A small multi-label audio tagger, trained from scratch.
Training: soap at rate 0.0018, batches of 128.
Rows from block 2 of a small multi-label audio tagger, named by matrix and row number. Each number is 500 + 50 x the weight over its row's rms, rounded and kept within 0 to 999. All counts start at 0. Numbers have three digits each.
After each channel's rows are labels from the 100 clips, of 14976, where the channel reaches its highest value: "top examples" is what is common among them; "loudest" is the band of the loudest frequency at the time of the peak. Only what is clearly more common there than usual is listed. The data: synthesised imitations of 52 everyday sounds, one a clip. In brackets: how many of the 100.
# conv: width-5 conv, stride 2 (model.blocks.2.conv.weight, 288x240x5, each kernel summed), inputs 0-79

conv.231:428433490520562485414489466514409416382468485543515498588504514480493535417577556459440515516495419553505472450570429483432482531529499546522586448463438520438479436413497528577473450657514499504524544414565575528559411601504537455478439549
top examples: reverberation (81); text has "reverberant" (81); laser zap (38)
loudest: 250 to 500 Hz (72)

conv.119:542548572458554561536450446554534440494483505559516474487467502507539483521460518517518447415595449535515444545610482528463460444594442422543534450440539441509571497458474534556516537612564526463524528480359510566446493402515423472522526476
top examples: machines and effects (75); whoosh (58)
loudest: 1000 to 2000 Hz (49); 2000 to 4000 Hz (45)

conv.267:532428502490565519562432534515532460470524547453481514569455485490478526486514389572410472421615583547497587486415410569454456491464484521456463440413526448543544442495511501479531500535507497505451529550513491495442533478510464508489560404
top examples: machines and effects (57); spray hiss (29)
loudest: 4000 to 8000 Hz (46)

conv.5:475460512392543580478474488357518475499522469482481520503524552513560482457496632469479459544512525513479501467589456511537534509581549469571503470541530432474523540403498529568484528563612550454560476561404428475469469517488556468448476589
top examples: people (64); laughter (32); clipping (27); text has "clipped" (27)
loudest: 500 to 1000 Hz (57); 250 to 500 Hz (27)

conv.82:421523505442568483452481601521483497503504500490473502509478472554492468524424932524554480505490503455520510528485495506501459552462497438477528478540539512489480502473494487485488490529525452501492565488517493606532531510410352537545490558
top examples: machines and effects (78); engine (76)
loudest: 250 to 500 Hz (44); 500 to 1000 Hz (41)

conv.270:593462516455554543652450505532603584405514515475497468523471544484500477500455481500493512608540520396473459529630544589468403528620508473425485504529497549505388534498521379491553493510583433497542524490427484402578563489466464551475432528
top examples: people (64); laughter (35)
loudest: 500 to 1000 Hz (46)

conv.15:469456497478467406428473450539629569507496433587491510493514548539435580545499479498371473485677489441446502560551437584508457521426547475427457503486484434439467418494497423540463461545468556513480527516458523552554439506495526473521552458
top examples: machines and effects (56); spray hiss (52)
loudest: 4000 to 8000 Hz (73); 2000 to 4000 Hz (26)

conv.195:641498549556415592576513474505539533448487501461543451465526541475562497465519366456468470556475595570408496582616444426476413442549486485532480566525526485507533587521478441535582572467455379461474508573472502508631544521512459517590526534
top examples: machines and effects (53); hammering (41); clipping (26); text has "clipped" (26)
loudest: 1000 to 2000 Hz (29)

conv.263:462574528558490481438535663394585553480464454590514489488552458532509494563506403530542485456561499573540523502495559531499495481617498568468383543447436475538526492527449480518492553417583451484509550545438493508470489487602557577438526474
top examples: people (76); coughing (67); rumble (29)
loudest: 2000 to 4000 Hz (71)

conv.59:465520493465533566483461607492394432502444505523489538569457478430493522488506523496540498485448538595488621467358557509451483540602477461510453526446567513577489525512597551479501558471477520542449581551461472504485486517578518461456466559
top examples: animals (47); howling (43); doorbell (26)
loudest: 500 to 1000 Hz (59); 250 to 500 Hz (34)

conv.236:553524429537524502560509488539464531408485490502525427481488541531438684548523565487430525584453475494456515477537590391444481490535539500530414542558417504516500490556400530516485553466503617528519505492492539518514447504484428462429509436
top examples: machines and effects (56); vacuum cleaner (35)
loudest: 1000 to 2000 Hz (28)

conv.127:528525512467466442425525445511500640476533521486520502403468473480541565455460524489475558463449593516528461572481420458472477512426556464424535489440526493545525548542506565454433507488472445525559507486535537527457501490450433532505605459
top examples: machines and effects (86); sawing (67)
loudest: 1000 to 2000 Hz (78)

conv.117:379540492387450525558489600490579490553507491486496512493501509521541497505522489508521543558511541418458570462442473503477415443581520466507606638503512466537573506505524480591429562587490515471468436488540518514514456533508498567547527565
top examples: machines and effects (54); hammering (49)
loudest: 1000 to 2000 Hz (52)

conv.156:448491476488598470503441570580639366477473492542490531604446466535443567561571455503524527428486421377501458426447440500509491513590443511458430531532461473461474518466535485398477580581531518418563431534577585456479511504494473474496500475
top examples: machines and effects (78); vacuum cleaner (66)
loudest: 1000 to 2000 Hz (27); 250 to 500 Hz (27)

conv.159:537471588449476480489459484412417495456459461490436486533531485501570512448531347444528494517462528680570454442499460561570574481458470508452484452563469456472449489580487524504534565436493522471516530578518468491421468450576534485537505470
top examples: animals (48); bird chirping (27)
loudest: 500 to 1000 Hz (33)

conv.214:535538505459493516478534456445458396474413497472467512476548485552476524508489230488541518550513501618453500545483396481463479457463505530455514431497518480525539523442512604506447440597480436495529463478594492543560492555590480468519513448
top examples: animals (61); fly buzzing (38)
loudest: 500 to 1000 Hz (34); 250 to 500 Hz (28)

conv.137:542473501496400481545571431488432486570472457490470545575482521518461592553462319530514523394496480480495494460558555496487498553483485487407526626571589490465519563510476399536586508373553483480452411527509596474493500578539546508509424544
top examples: people (83); chatter (60)
loudest: 250 to 500 Hz (46)

conv.254:424464462369493430475489373494453433478521490513375527540439438547476470477469572492454510505453469541511466452566482494425411525533550547468461567471461443486486475508525484550466563538450498453546465481495468402466475553564701468439446450
top examples: people (72); chatter (35); footsteps (30)
loudest: 250 to 500 Hz (34)

conv.274:506504548442510512489467461559446473439392472459438562468366505480543588530475509552469471519444548469535487479401560465505563538472562529526516576533523494435408435481451567553494488610575565511518537469559526521460459628486458517476520531
top examples: machines and effects (68); laser zap (28)
loudest: 1000 to 2000 Hz (54)

conv.198:437446513487490467513523463420571468531510543526490557522514446480472526424443608460547538602563447372488526436344426492543540598404418439433570554490446532480516499514568457431467548545429496571485483417528494426499474516445447565419452497
top examples: machines and effects (43); white noise (30)
loudest: 1000 to 2000 Hz (37)

conv.253:483438536546451539495525561444512474506465446379505469630521489526585457447551504507483507508451472530554490469476475419571580625596537491510469455485405454547466500508480475477474507481543556587412488449664548575514497564407423505438522534
top examples: machines and effects (86); sawing (47); whoosh (36)
loudest: 1000 to 2000 Hz (51)

conv.257:497455475480601536501450409591668555440443494492482490536505424540496465541542481403476471468624468523542479431418346517520505489463543519482533504451528508447466453487481501395526472600452450465437518513588470479582448504516568535520407559
top examples: machines and effects (68); spray hiss (53)
loudest: 4000 to 8000 Hz (59); 2000 to 4000 Hz (37)